{
  "layers": 8,
  "bias": "all",
  "final_lr_fraction": 0
}
Rows from block 5, named by matrix and row number. Rows with one number belong to one neuron. Each number is 500 + 40 x the weight over its row's rms, rounded and kept within 0 to 999. All counts start at 0. Numbers have three digits each. After the name is the row's rms in percent of the matrix's.
# fc1: MLP up (model.blocks.5.mlp.fc1.weight, 768x128), inputs 64-127
# fc2: MLP down (model.blocks.5.mlp.fc2.weight, 128x768, transposed), outputs 64-127
fc1.19 090:470498474498538541489449473553508557529438396496518510477537461480537502492444507420553464462474512560470519444416527460519513494550511584492435543529494498508469458547605449549560459540498533
fc1.20 103:523490449533470481527554481426501543522486574472502442470456431557495502495466526433545498516410478509436508639481459491502509493497496452521486464480436536536535473505519493427512501508438533
fc1.21 098:518497388497492500466514513542519622543475481506467485491561475542468468434415478505478543486493509534492517420492430511458473496602458460546507512551472514552541532514444557507538503518508532
fc1.22 116:543496546503551445503560456490497496505497486562521558524436399496519511489545580508461492428573461537537541544494492444522496443510485508510517544519523476523467556474575535565522488516416531
fc1.23 102:508522398504532597498476477542484528547496513567473550522482422442480534528536490409488500489522480516509574532534436480476523542499532561488538551504471507447541479432509460435512487453511523
fc1.24 088:527475464515497545484478493481511478501501521550480471549466521509433463481477506527533502445534456554543470543501491563518532488457547416443492485447522457505461487508479477505528572482484514
fc1.25 100:505498497493488475473501435439486501570489489452529578469482473492525473449529534472475508511513539469489500463411537422405603501500520493624526465540491536486579522546543495537476564505500514
fc1.26 098:427537458537529556526442445421487513519470541456422435454477537499500467472485505540492531504519411454542512498556522514504495496414479507442506442488469533460472519474515452398552485511529481
fc1.27 099:524540466513475487541528450483485515458461537488447534484507466498497467543563520489489498453476481600546469455591456509520482493474501469427478576506464474510523577497485552447419512472499486
fc1.28 090:493497445542495489503504455542538519491521507486476518536479448541527461527540516515502506423480519528550594451604458399452459497564510468488478488501529524508536559482500479546429535519477567
fc1.29 101:409464510568461513528512485437403583517457514495465449552498451502434526501441516477537558512460442516510412557581476506486499531571460478570481533462463487541429547488509467476547504566502530
fc1.30 092:503467469526554573481488535534466530541512514516433561491415462485487486570518474521523544441471491522563466565530442502476472493521515433481498496451447490540504548526523465561499442545533484
fc1.31 088:445497470498485423486463452516527475516465494587510461548473555545480607507590495496431569502471525455523593456446468515452490465542552498465402473537504526460497498488525466533464611463466471
fc1.32 095:527476508490524519428453545551498508480494482530435541490516521432517524455534582534498551470473558535505500471443518562489485486469491541492504442538497452549449523545476572440455512532547454
fc1.33 105:467497466580439486488512525494518474490504512520456578555454552629485499523550476478523528486532487563455503533480591502516522394575529466491516539501553464574539515544578420473453549549470554
fc1.34 106:526490575540485529477455439433532532562502522451454488563489457467536513464530515421535479477514486546499534526441533425441494514542490525483470481490611514479562473513489447451470488495510515
fc1.35 091:498506461457527494490560502514457517569553603447461543501466517539492445557519478529516502493421498444469490586423515445487500524581532450485546485472495500486481536504584511538503456503501529
fc1.36 091:481520509505559504476496485469577518447476463479482521471479466495549530544443524513515529471451551513488505564569524607484498486551548484489516501535522512528463478432487544513437575557490475
fc1.37 100:507500551495449504498506493510470488514472492462451481539568483513465471511529542497511446444465560486467416488486518530413529451534589481545446483497496444536487511447568492428499503506485550
fc1.38 091:504495463513469489496538537516549568518500467439504459457449449517520562510492509466544488465477531527552515516536559451515500525563443499545489468462517491543584540571523557533433507452517574
fc1.39 094:416494479491500540389593503547494523553487457528442488535491516497463520531472498428564526432502504468487490495531578476495530465534529563493453481506469507472456491526610451495489535496424436
fc1.40 093:504482486507533537473502449465510501513478524485479473478495500461553541437556526510491505470535512470525470455439470584479525438495544506537426454495517511525493457569523521470406559532503476
fc1.41 111:544461580444480445429509511502442468503517535525455540553495462522508556565620536478561489461492572537480533473510522434471561546547505468509522523457542499527464590568527455500485514565480545
fc1.42 098:521490496508503464512503400496461479547510468494516547582501551436464496541499488421512538461512503538469531474560501479453509474492561503489478567532483533472486529450526431502469490479493603
fc1.43 101:482439524476535545512485497436538527500512530482467453506528455515482560500529548490511570463532475481503501509457437508470510488501563535497505459462531632475498500550590526548520514494412523
fc1.44 104:432437482447527482479474515475506515489489522491522465498455567476531483472517564483539434448505541518480543567412500502452511473556447466428479497559516521482485431463560504491616511477516529
fc1.45 100:514516506515512567497582461487491536538501559472487540535508514620570516480544490511532509487545504479506503482516495460433540422537530476476469555483501505509584504586488552488521467485493517
fc1.46 100:425504443459558527557548427528530468547535509531497468468540491550505508485459530439516504506474486522468447535493483460521508567462578499476378434469482475469512537511484501518593559492516496
fc1.47 101:575509437451579500466529544523474505505491558534502564581450456548459488476487550550554569420504458501515543510542505451518481491535539510449467502455555504508520530487514412494534530472441479
fc1.48 090:515532514549551485469546514476555489530393491518485425542494490464545485496477464541534484495450555540482528510505475573491459493507521519547466580567419441545436459502538473547429523522486551
fc1.49 101:535464509540547458515504518601491550554498495555527502560403514516532585469510472498516507522485515529467530480443560606453494445567462452544452476491489522482490480465527505460535546520533450
fc1.50 103:450474499523533502450487486551479523498472490448526567448500423458487466550454539450453481511498429533510476500482452456483552493528497520527486604428503565569509504536528490481453524521468583
fc1.51 087:425475499489471453505593506499463527571469483468476484544523444464483449440549551521519492432463564587519429513549502565538583429487537494533498546532506552471543502549532512480549522441567509
fc1.52 092:500499470495468591456464502420504523507507514527513494431514412525524518472482440489513482473421490459506429583442547496471506456592494518531478495490453494499474452482521483497525519519478559
fc1.53 102:524493509559531515473483506455538527505523572539444489429498426487476552431510481479466505439552508507495483554529549436470510532458499538435444502532493428461544581468489512545491552494462559
fc1.54 085:507416504468510484473562468585503556562494551448495492467438583533495459461519506492455461452536464512516487509492497606482517438472479566477508530520522490445528448502531564515512582463426525
fc1.55 109:405568483452475543503530488476417453592484538450488491536450568517500549482529515494480531473520481466508504517498425520460497452521471451528530519533448495495555511583573503531557540438506466
fc1.56 102:425445492487510479542495454487519520457468509456454489441508438509433506467500529590483518463560487588528516545450463449445499586553519533480498501454562517542568470515473530483501525542342484
fc1.57 097:505563474471510563453481437525441499520519458519454551518473445526474460472511532474493507474470507499513476528526524559513495556503542615480524506493475535498534455503500522490401488535501562
fc1.58 080:456487488546556466569491454441488509458542445506494532474466472493529533482494602472551532484510523512419495452469417487464509433479483513583462515463497516495509486476552482516460580476441540
fc1.59 097:466539529551450567511530453497545580519407533456495533526429545536490511472573492489529543532521545402528474439559431494472521520516477467566489508497475516482528483444470463501543464525518513
fc1.60 122:469549529483489510488509523425522538492482515512450582423555524523463489520515549504521496497450445527495506492490484493486507460463498566505438546469455542483576519474471448472563457489518423
fc1.61 087:474559483544473549470581514526447510487425497562426445514514544458494443490402490480500442488477482455480452495519535439481528530466528571503511515485507480496507489559503467459492501480487529
fc1.62 106:465495494472542449511485509509431490512444513570462533545503474508483563493514493506522494459457501469552480500470566557490500468457508494576493499485512513492518497522579521462496512478484483
fc1.63 102:476476529519546502467536502448482536490545541421526571443500545502556448520478483477506503495528537514459560554474491454472436403496529496475403440463438566496511491566562553455539503560480470
fc1.64 099:433448484537479494541536442494524482558492552499483451532564423553458520564513508569551537457426478469491512510554486520515517554560503490477509552477492538518532541462458520532487527477458481
fc1.65 110:498510534517543498518510482551497512581435419463535493465486490522520511445562493424544514455509530519555495530476519490480491490508526452554527548487513452467574518482573469465501514492399450
fc1.66 110:493457509461501467492580511524513486487534518460532551452609510481508503516505544442538467437558554461477523485529530498520518529451518540543509551458498550506525507493577511483500536516453452
fc1.67 096:501522454517543477478503471548516459533408522447497447480544459553565453475468520417527477459507528487521437502472538494461505521550531488481506493557497539531498489433554457448487510563502498
fc1.68 097:462438441569479531519489491421530534569492535469406479549438511514451543429505434526508469460409514448512556514484527492540537486622459560572505529544536524473498412476514553499502529457504498
fc1.69 098:468532432512530531555581468534522526480467504524519530523477499491533474509545463391537508498543535541518552531543439557508486410485548524421476527524482520529449480444537515489511512469507426
fc1.70 101:481484427499431526457535540470515500536477491506502473523487494449522504481482504496459501508492606502488483472546572557450560455580537477470494508543524546482530504451572506496511552396557476
fc1.71 100:473498573436503537502587458534428514529410529494509464528491534495499573540588429447449513482435583444506527470491472547530516527522554426603505517478523539497579490473507455494455478531480526
fc1.72 099:461493563486570445525491532509555564472473479577486457468519475501502444495479495530520486519539461576464501415461451483457512524462436485560505491495545427575495482482547437498505582481444523
fc1.73 101:451471506519483468489519508471528538510497528479516507532491512479498567485513529471495454488436528439516464500553453537500494443503452531513471445483551464528449481501556495446463474581423468
fc1.74 092:507511594519544483564578498518486458519444485534532524519470502461454490445523526491485466468526590498558432484470525524459521488469528512503515560503550477458479523505519453480489563541516555
fc1.75 101:506440485516523514515519572539505498573529505439447440455508548579533559429442552530476450493458506497514525536519461511503511466536510441459496486502520532452519539527527506542456520438553475
fc1.76 097:510531445458433501444601444532503486517499519529514517502448503508450569531479503547547488462531482524514500584569501453495459464525455522507548513493510445534507475463519515481410524449432526
fc1.77 110:507495500566456513504493514488507484554513458532487539479498489491461439528506500478555445484550530516530505509487513508457481435477544460506458578502526436515470497490520507448487492481496566
fc1.78 107:488495454481515452470547469499523564503579543442480505505494473546463482559445571465522521489569473496481613491517464510474453478530503557525497507479556542529494497484556452550446552503509503
fc1.79 096:464455494566558498522525526491460467507527576535451501524510418468475447513515507486503499441509483575528462540537505502504459491545539501475460564569563495497418533530461535541425532540508506
fc1.80 102:452498472519476487476543564490509566506426444522471504450491505524524586483583580469513599533463524493481519516510516503475556489515484465519511478479509510513424538565521516508534520570499504
fc1.81 100:490493533510479458473503542562568547455563456560436521437515575489537458514507539484434496458491576500497523532515553512525485475451507517537528535469473460528499433533499511531526570515449554
fc1.82 101:490452562512511416467493467467434504515487438514484481453469484494472480528512552437563504460550508447518548557518494570510515476469436494474479488546513472492495499559622474531526530426513501
fc1.83 106:479506501532454488494463481595538574540583550495464432423482493512481527502557569497536494514504586516504490472495528474483536538465592545534524496426440640499437507472481482454491515470442544
fc1.84 101:495503531411535526554496419437488537491491506430485544474472456470541527482500558451498532457496490505627535450533462507464538450449560423547463506545470561533539544461548472498492487558489530
fc1.85 099:525516429540520529452544565484504493514558513488486466459504440544487484522571536449448515446546518493492552584500441409483458432577507465528454485509452566519482492479512461481523519464470527
fc1.86 093:431509466523509522549572489444586483551430526476478537487490501586472507482445526514482459509460477516547502560540508561469548532517462526562409474513503459484554514492523536472471572479543421
fc1.87 094:519474493511566502518537571514512583591407520502491476563518471568483482456507489474571532509471475493479498531494471541467556404604498500497499545506526492506459518495540505530477433432493491
fc1.88 108:464455492477474438605503472476518471583467506527505519533459529452539541460511552408507496460505493547503414502481516518496515429494497450496454470512446574455434487473484472489515525567570565
fc1.89 104:451434501441469465488454507509505532529468444484422426502457454517534547438520441525528528502550509506566459539459471556422474526531513506523468508527545570532559514538463434477534508516494500
fc1.90 101:489436555483459418511488460536525490530442465565474604523554537504529546527526525446439491436454495510496517464495563548432520526457508518514531519467443475546565513502549481440505556492508492
fc1.91 091:470437493493563450474522550511511448539482489424471470450480505575531442590509500526483520489465593472476469516469489449482498483524458441499567533482494551496505448453450439490516534562485471
fc1.92 096:441445489464543467478533503526479596548537612417533483523513483447510497481556557499553549523430523534537554505525425502476488452546532491489508441526441557500486485516503430458453490516490567
fc1.93 107:443422521513491490501517493492501542521518465496476566528512514515490514533480525449479470518493450527501549478551526581533530441580515461599493484476525459443500481491593528410470532468501496
fc1.94 100:469480529487505512550533477485471495552455526538467588525534500513533486470513502452482558486537461451493459567441534524469542485477488507532466475528497544452557486504495465385549455516565514
fc1.95 094:480508509499537537505554455563449534492503488566483527483460457487464496466503496486522498420497452493507442533442510514455540524430471569478514443476525505467435529581537463479453502457484536
fc1.96 094:473434506476511477487568514476566541529416519430495468556485473533512457461432491475511534470522499565523492482478481532485530436467453525419352462502460486493491494471483530559542572546426467
fc1.97 112:453458487498539524474446531392526607503483498443488492528509522569518489469457468549484470479538480434466388519463490590491493444498478521495447442499537511516512515562521507504572475462500440
fc1.98 100:451504475446452402500526463542514499545570525452429472490532476492448444534551526498540524474558554514564482494506507525497434533530543500481503515495481575551420517498542473549477528456447508
fc1.99 101:493495413513439514462508513543565544497567459509528549462486498483555497506448504447503559491499523488489496536496569481520545542555562522565541465435523493492445492506569527489477574507475498
fc1.100 088:475449491538585505519536444515451473532538485539534509474468473453477466419442521462487429463533588534563508476496539473507449533382497528475492499453516444524472445449559549483487589565497522
fc1.101 106:483506530487565515513569460446526511539490522472536508555474509468495515518446562524513501503522512526567552530538557521512515474519497558520552499463453491503501515531495464531470616467472495
fc1.102 091:483479530546486523546485517520544557476513494527455480491463476527491477463527501587481540491531564573477507513514536478516541509452438512443444502489469498501493500548533462489533521411511463
fc1.103 093:475503413490437486509545520544469518541503501498512556436557469525507479486525524521535475497526541545493546461502499403496465514570463432601510556436489489474526453535513480389540550551501532
fc1.104 106:529516450499526518455512465488556533504435508457426500508470550499533479529570437546506515499487588490497516514498493547465552396583482477496420550493516553514477535482493525498501502527532499
fc1.105 100:484432504502511474525552540455426514507497555469466452485540450561456535527470476454507564466379456431451463554504472520528539565522539428455504463565454551500492557528526442459462448533494495
fc1.106 105:445506510470519498503530505501506539597500567521506542496470480572555443512462477440554531446448444522489538476495574502507506503505481468513466486456471539548461457496536445517491448509508467
fc1.107 098:547463486562460486460555447486567442443494519501505473403501465554478573529516518504557528488469496605534564596507469517541488474556483485490514540474430482489524486575563489454524566427489489
fc1.108 097:476439433440499481432569454451450504499434531472508477395429518556515524565527450550464517521497524573505554507521486481451458510563482480473509424517475552536488510515556457514462484509498478
fc1.109 107:438518502476504474460501412549464515460517518559479539483503533521475534487561570489481571446512524502500468490501496484442418530466449487496572541493468510552441467402548459475528549582458489
fc1.110 103:456484556552475524539494469510458533563512489519446531513454541511468463563537475470416515455482493473572435473512497505403555428516595453493520504549558517460598523543536520534505511418540539
fc1.111 098:482482543468511577492528453489613466509414523482502492501517531455525526541504483504523473449466500564454473554481451501518444530522524465450462535452513525508501508442542510547512481477497514
fc1.112 109:485444484440564514449583561440492488526477597477505465423422481529455481467449491522521526477417517489539428504439514507448514483474552527483542537523486491441468535402550550482536516552452551
fc1.113 102:515516427489462596509545496581444440466546491554492538484549546482432555518546521476470471485458446489540501489494435509436486436487568542485453504473461544518531486459563495499468561468404475
fc1.114 097:533449521501487501464548526545500503480608555487530502522524493519444511449552566545506512507532450522572543559483517466521512544497526466503560503485503504606457515540532530510443592480499500
fc1.115 106:450503527542507508434496505515545467516470496586445545556472494520490525436509509436431450502538506530496522480482530485462495486535503519456413592489502507460547467476470578487475511488410504
fc1.116 097:512498463448417460561519571500455462500434520535539476500510532484488505458521531514472499458543536542560434473539453540448511481413517478546486521475505569461564476405545540481507627513488469
fc2.19 081:487472516490429484470492490478477442546470471466495522524534524551491499519549548525498490473493460442484469460529478500456526453488544512522547437453481508425489422456491547470504437500460463
fc2.20 095:461499541515559508514598519531484549494482522469514542531480479461504521546459586479478474482465518497553499488539503432417481488488514535429491492488490507514455508531485398547591492497499472
fc2.21 103:506468459488505522521485514472457526477479424450453447551492522532429513526495399511478487587512453550511552503466513456491466509573574525545502509502412591502512573486509422492476443540485504
fc2.22 115:470459497540393515493453508557521536472464541459552470468519550515441521543520451535504502514463529511504506385507426452581503536501562505486432492497566502518552533451529559519507572479511491
fc2.23 114:547510528518414405568504491538509476476479501530581524461552520508503534476488536628492448464482557590522521476479472541469496477498494392462547519490561493508423499507479496536465523468467469
fc2.24 089:494538529531485495534466511486459434548470448536466462450548519432455564449468486507472496536491536382547483542410532541519600482415558547493564479501480573469520487519513490514522530480478485
fc2.25 115:500468485486517513517527554568466450537619497522503559437471532588508477500479522530527544510444600456438422543490498470505515520571545468463532439525516550518513510556558435516566450516508550
fc2.26 103:394457544483468465467506464416528482567525494489489471533502492510584527470521506445483542493548529397524444561458535472549530538525510486530540457467509543512558411487535508501549494554455486
fc2.27 100:514554451497621518536568572494504540506579460506529513485539445461483527516542471507489490515479468494488529519542483537522377569569492486558465457553499511467483540550473456528465466514492489
fc2.28 099:451462504496580562522496544486447544532490505455531478497508480578512515407470466479568569540483458346492458513471498562512521510529509529506462479529527551444488434519518388514495460534481438
fc2.29 096:428498472505459513564479499467493542513508474540491529450555444476529543503506429494445403479492525497527509420455521472470554477482531472489500543478523561509582574569381524499482472488508447
fc2.30 100:384445473474521490484492502509462487512562479459516434467532473500505549430547502534474502491502407525544463510476528507503518506548489521477508485554484535506496468539482495542544450504518470
fc2.31 075:452513514475498491541421445484500472490477556455523473465526455501533486554428559558499402477428473472514509528521482455500548462492468489472467541470490549525505590419436503518483564496521461
fc2.32 100:498442490457527503434483527557515538439491463446515515504501478402524453524489550396527531549511553446495494495466521539455560441392468470500547500527458561492471494501486525548466549542461480
fc2.33 096:544550534524478498480483463487546485412564467498516442487552458410517547492416469535491447479519437514528502514545515555519452510468539529539400474430454506499487534441516611483498548459478458
fc2.34 106:495524486527422509447472555483502521421519529444459483517488513574523471585522495490436419575451472486418494473580524607431489440537494463499427457509467543522504526452489498497459482502495520
fc2.35 101:509481481595482535493479531495546484497537515456535497509539508459489544519498527615525527530568514529428486450518520503473500512520564601507500543505527507491452433445521450460567463467488391
fc2.36 079:538501446493447509400482463537494553458463496488449502581431499461487559501445460526491526540541575452552480484430495548431593485467471436525520489512487505529526411524477478462527545447551502
fc2.37 083:494500503576479473510500472510528525428478490562515518483452501447543473516452534550552512543544521454559514479495453536467594493443529456512528547471499516507461571462523571555469508462428476
fc2.38 088:525544410489572508534466497434413492478477521442507463511493526465492486506486524464509489512491507594556533421557447541522427511482461534577505529466545543542429567466536512535540508502467447
fc2.39 106:482441415515554457493409523480413412489541427432500476512483491519481481478551498451433564468544587517588503462499515439483454496495483432529520508494486528402478538528505503505519454498463469
fc2.40 092:500480480518603434558455504563461576473521497520583435443516436453422507460429514526537497430477506461486503497553548487438526528386475508545536538477512505555478523580520499510474472518526576
fc2.41 111:470597508518494522572485462508588545459501492495478481402578521456537451442467532376530458508485490454575516546444546586520478474538563500468478491475454535506555505496496533456528555439497493
fc2.42 102:541463515532514534519544530504500517476460522438526499474515457439467473462458463458566542398489506512467550488455476564560535532422497513530542496452451465484509513536502468412473456539463552
fc2.43 124:442501412565423549572394471487539466427541447454485449531474482533436495411522488501543486478527498523543511446568518466565468513538480498446481457481549463467464491444501490511547527466536505
fc2.44 100:515552552543395464523485459521532564516529410557521498528515468513493531501506532475462488590561510531516571514535498505525461525491470496456456507437510489565545517524455509493467422529461566
fc2.45 096:553415457586459468489489570498504541416490515507528522474478415480436437496527386514429462476456506485517501518515483497482485470499476480512479489487546468546583559459513550526437514489495559
fc2.46 078:448497553556513514506477487472491428470463565528463469499543507509498522488525528532470521512508461484548462436562546515514521502439432409500613561456543479461549498560499489501532555457441474
fc2.47 098:501511557473484483544479548526437528510502501464618516566510493567456473443465493477439542531464484522525491516522499497521501516504446465486584579491494459510539572484416499463514461542510514
fc2.48 096:473472434487505541456483465495510515500401530524551507566555559512578548461497468491543466463507457437527458439502460470469547491475468459455489527503550523467560493457501505484566552498535491
fc2.49 088:481505548475523492507490496456482553490429471468478484516564516516520470498516532526448440456497510498562485466530457592432480490492465521632457526461453494507466578490468545485411485462505482
fc2.50 102:555528499449442512488450504554541485495520457543484492581398468453468503528461490479469456430489483568576446500450526524514503431524527541491489487548432479495511486473498572483505493487403544
fc2.51 085:498515494487569557508401503508476470492542422566535474489482606513538480528463484532469471444483433364489490346445514544464530512539571508460500502476518511494534532446467525502514495494535498
fc2.52 096:481495601472583525542541520533511519402471483563475495552501499507473509535487535528423529525500530543493398466486490510525471492529489518478561515499520506535451485494435400572548437539514518
fc2.53 095:533502443461529457554485413517487515442426525422499456506490522507495412464505470510461463497492551512565521455496461483565515514480508489543488481432596475503495499491516525564505423508487528
fc2.54 078:535550554510545522458452490458433510413478482478448513472556342462456514560466490528493559491473468539524523438527478490533570456431476500481465486535547510492503513496464502516501484460493428
fc2.55 110:558517558561536420502466508536526481440493459470510470541428575516467483501478528523505492461481496490451496490536488488519432492523499458477449523549509526519521506474473506519526509433547522
fc2.56 102:459481442485529466549467506502534457488475503506548528471512498506501525445577488532512504549510513550516495551465534521427467544462525541475477504529441521444512505476480554508481548569437526
fc2.57 085:467467466499480553517515432558541547421464497504473513492452573439463479473421481500497415503500517472595479470460492412530466402472501417531553509476480507474487534527504467482420512419504481
fc2.58 088:560465502495546473500400552472470473516510504460487496527471551511465475534449458463499469509512489413542494461434490510559559542452506413480474493514475479520465494518478514517529482480440540
fc2.59 102:508439464464516467508474504610482501509593463522509473405532474475430432506495475499537520453500437519481534438435484468581506483492482489536526461504479438521483499528553496499464444497502546
fc2.60 172:521534465527567479470518505517602570473503502510503525612462467455491541529452501543507482501559566575494554486552480476487440490562507486500479503482558446507406534463501499555482538428500498
fc2.61 085:513455497461511485460444509504490467514472577499553436578550562540503575481481467445495467494449439512513472532443563512513502520478508508503521528492484516520518510439490465490549457523529442
fc2.62 117:474451519507512526509520519482456416516575542485577533605496532457446399486500456486456482521592455579477495480469510437470477482549546566544550547523484487467532545552481515474492522517563502
fc2.63 101:477529487516478539514516463575570492480482505540485544483498460407519602422441501468516562495516501429537518485519473490529481513513459517542514513526556522447522480417505491489532484479430452
fc2.64 110:523475489558612499477459594448443421489503519526542517464479520540512576506496475455489552549505474499539469481425505507507508536518549520512507515491470565492533509485525481519592438568529455
fc2.65 111:465502479544538493483531583568564460426484488488555588478502500390506515492517511541478520517544544560473499540467486436514542476475506480520535526422458472474492553564493513562560521475559554
fc2.66 095:512501502508580429488460494508528449526349489546521526460493506542498541528408496465463487501505556482488482448521489496456573494533498528495533435481460490516514506548567443487502523492474584
fc2.67 097:462499539486457548494457559520462514507442527514490499500502559509462584534469393486563465540443483484470468482479489619475518509509540449473543508474529530577516476480527449534530507522568537
fc2.68 107:547480533528482492514505563449440553527501450541543509525561424596495536492540487580559506438445517527479444488502531472474453468490516462445518504521527623530467577581486481508492450549487553
fc2.69 097:478545490485513539522489507508579580492449504507506435620559498524489518532484481564509467452519480476496465518520483469521469537535451529541447525464544473422511481486454556485451554422493472
fc2.70 099:416444520479622547525517516509491490563498570488494518536458460576507435543559445495493474502466397493545434495458463535532437520513495527420504518458513482574536498562509494484487537498475472
fc2.71 096:504506460469498525549458485496569488544591499517449564441497521548470453429456496527546453466514413497484495491512512428476556480494444540476515527594467476471539487467478444529541503492506529
fc2.72 101:471514455452584524480534433489533480525520550459495563478429499543475513465480433406569486570418485458470467429445532544500507495535516491508517518522493538448461565529506460502524525588505518
fc2.73 094:479489506467477440521456590464475543421512444499437483431479540546471461456536530471490501546544541515474565535511496514484536513522430480492524514514475484440522491525507517521506498507418521
fc2.74 100:528473433451430546494460487573539443494502575428549481541438534465503460539511459420475458471536480532492507521536493386521531437495475500487489482490547370479562500489479555490542499456507483
fc2.75 089:480484479442539479530420453457491586472459475528492429454457552487551455494554482529531467506508462425528544508474466556485513519489537537496513459460505490470466552496533528560543505496494473
fc2.76 106:553492470466459462519498467580515429474470486529496422474519547516450536499516465556436504565415483536570491531423517591428518468430551522507486484488474554489570521532465490518556493500505514
fc2.77 104:479508484521547506450529514471495490470447525456531437575523552479525503508563498491475466506515529567465553536545479511487512500521557451469494422473529443517533522462477488520445511480478501
fc2.78 102:508513538494518421485483549620545461548502468418488542442501491492444491476534524567448483543441556572562524511542494463456539471454539477537480508488454521553572489572539512546509493530488511
fc2.79 103:509505532477577525524444409491475447505483481500485522494474529477505442490450486527490512490486455511486501464508462505431479502476590559412471520529437501439445505519445477490536427522502546
fc2.80 094:543531553505504504505516488539453533444496490525490478580417522473511462545456512498543442388551407496505508448503494537477416494468482432522466478534532431470508615502509516480437507519442469
fc2.81 101:492481498495508528519519476495490508514600455526535515441484386459494453456473485562468476532425548510538477444441552554532518535504426518513486474554556444589549503480513490501474507446491479
fc2.82 093:514523469513554529538459501582551504452518450460460477521519475558478512467482512381534426531500476438547499548481474515498522472495520560531569473502600527474488496419482499491526503452497448
fc2.83 100:507479477536477447491486524567539458473528582541517580503503506430492484492435479436530636564505556634499526468551494503559515513520470439466519489567469457514483482535515502563454523474478574
fc2.84 094:480458509511512534516584505527463434428485463500535501463501550487529532449464478494458501523514615452488488609559473470489507515483429559516522448511546520561579576536540442533517490462531580
fc2.85 098:514529550580525542462546494514477464496510502478517509516523420447500475486545537552554541574436486496478471499413563513508483481511502511477592494486560512534459499567493417515503477520515494
fc2.86 086:467591536496545502499472529507533442433495445485565442523487538488497479538518468517533581506494581509510469496482515532586445508512493514411525521471485471422472520476503536544559511527492458
fc2.87 101:448478507533423548478544469465509497481510474479520533495470616453482522492520456513524548505477488532500555452455476566489512500556494535439561544478432470426480460481527609534596504458505485
fc2.88 106:536459451517440488568493427550518458497474562583550500472545479376519498490451546563538544447506496501528443435479521574485498524450509495482512487476442542417475516494535496546496504529539497
fc2.89 101:475425549511457581487502493531499553538461452517473465443511528547424528485553477543480411509512454472429460482503560413491528495503473507509553538494528523529509493444541370470502498509442495
fc2.90 101:483521440441465520500576442532532522545515458418425542480550433441480520436571535493551465561553538565478475528492494502561540472473511497582449509475547498516489484524487491531513505504477502
fc2.91 098:519475497478491586552452564559488538480517509520551558482493456468455550479473452463516482479503469436558481401468516473499476596422492528493465443521500501410494490574492454565539544541506526
fc2.92 094:492491450519436503480526472463461450453503494483511484486516495490468568535508451471566453600571501545481494490425511447456541494485511505455456497491510503564531473502561499406454438502503431
fc2.93 091:567543480469471454477537558482434552471574522540436470503504540481489555431416493528461539403418564591459593472470454493481530495499438472557471498488437518512455521476507459509584472496505513
fc2.94 114:539451501571397514498481557414546476488599556508543417573449467511471423440426538504491522563530524524530513409526500473468481546574460524533482473574535489470519484531468495499457578423500488
fc2.95 095:520520514521556446478470547453454479525481500495534511464501535460543527533441466465444459516500515402500531568484482486436485438509454447494506511456552558525451514525442472546520444575487474
fc2.96 087:543538508542541515455498446483480543455598476488541526516504470490474482523531515526512502581481510510521476471510520426558500499498570433523541491547537511491434539494508458506435494464461615
fc2.97 115:499520534431515514574494436561501442556444450582487529538503512363460533498579529478418468501550516554559520491464539549438494451500545470468520511468499474517509571479465552445408520495498520
fc2.98 102:533452599526568459510493515435505498477530590583445532480468509488488458543446518516509538518437563519492520444529510546485454520508577459510456482513546475509532478487472491509543544482450500
fc2.99 108:563485508487562433543492485479426491520505506596454462526493412410525476447531535564406467536514478573501528523507509510498506519522458464563518550491524476571530517461469538475453587475498501
fc2.100 085:496446568506532578531517571554496508503524496487482523441509526501508562522514522521485455506503507533473539498519506429472577451439491585461483505478477485585557550507503555510553579504524515
fc2.101 098:495474520495420530445479505563489501482516520488509504483487481462536577633550494543491441543547507555452495468536554547577456482477501482522531453510544503585435481555468502503477525479530547
fc2.102 080:478491443522513481471470478548528505527505480539492496528570485371526496478543551507471526574487525518470553455495486521480491523521545539498605482517472504455535425502462412474502498487510471
fc2.103 106:514508571521545545543508420447537447423512460500494478539504481448468444585455483471494468521522483462471477539569486502386537457421532575514513448467556548430506544465534514556494515490528525
fc2.104 111:467463463496495464502468508514458565538497387480473542510496456516569430463526403450582504523532491456473499463489438467508485520479469496454466501556557512498516507507486504551452531541541420
fc2.105 123:538427487550460515497488584493471571472550541431491520549440453538545504556426495498537514492549479557498508452521477466477542553567454461460460509461573488566462565516552486530526454579471448
fc2.106 096:488453557470554456455464412475469477489499517437494530415519487477507490446518434508486486542473466474461512440480473462443420504483450482516489557451512442499518525497477479498490461520413567
fc2.107 094:468478515535516526480579465494496525509561497553609526489590549493501607554517502518424526451562517484490509537501456501489495415474505508487507497504437446508473467509526525529619455523523492
fc2.108 083:539514520431439510493510479508630461404422501542562500510569494555473422517540476493437426527535505449490479481479483480459482493464484481549497497467460479480504441450529551482516464419473444
fc2.109 099:595519451489419522502477522530503492444484500547470445418438509451564516436418465584432535504484477501531529468519426545482482557567510490540423461547492525543547560456511508532461555485492480
fc2.110 103:509454475464436463471520593443495520529499533448502521549498515493526473556465576428548504515511515514451518491475522496566517514453449538564494446405463374504456527520535505481544476549486492
fc2.111 101:454497524577524490501554492535498433473468515532542576505517535480531459492505517494430506558558478449457488551557481433476551452556435463484562525446535466475527535460439468505520401483541440
fc2.112 102:539480602451542550451501505529569472467474516483490514552460438495409429574482484503539516494507538518475442522504515499461471547466532485523471525473494554564460450488560447418494485562455527
fc2.113 104:501482581538488506552486439520551530509387426455473449462474566475480564471497479480529474436485532444516443567446507512431526498455472458471499548546509493451482429498468467520436508454563499
fc2.114 098:471489478473528560512549455497543474447460490517506407495439475535466468562551503494536575416517454568530454540406479499540521495512490488443493448532490466540542437574529515530534442496481476
fc2.115 110:490508481459479593534471486505524494548536528478483502504572545542496515475450505504458444458519513463484474414504520449444446532468557477564497492579553472487509467427402556461528460526495505
fc2.116 098:467467612575488464490504531521561438483514484476510461579461473494470493520522503508472525564551520496481505475578427443430452437510483524504533536501540506521504523546492528503523537565513515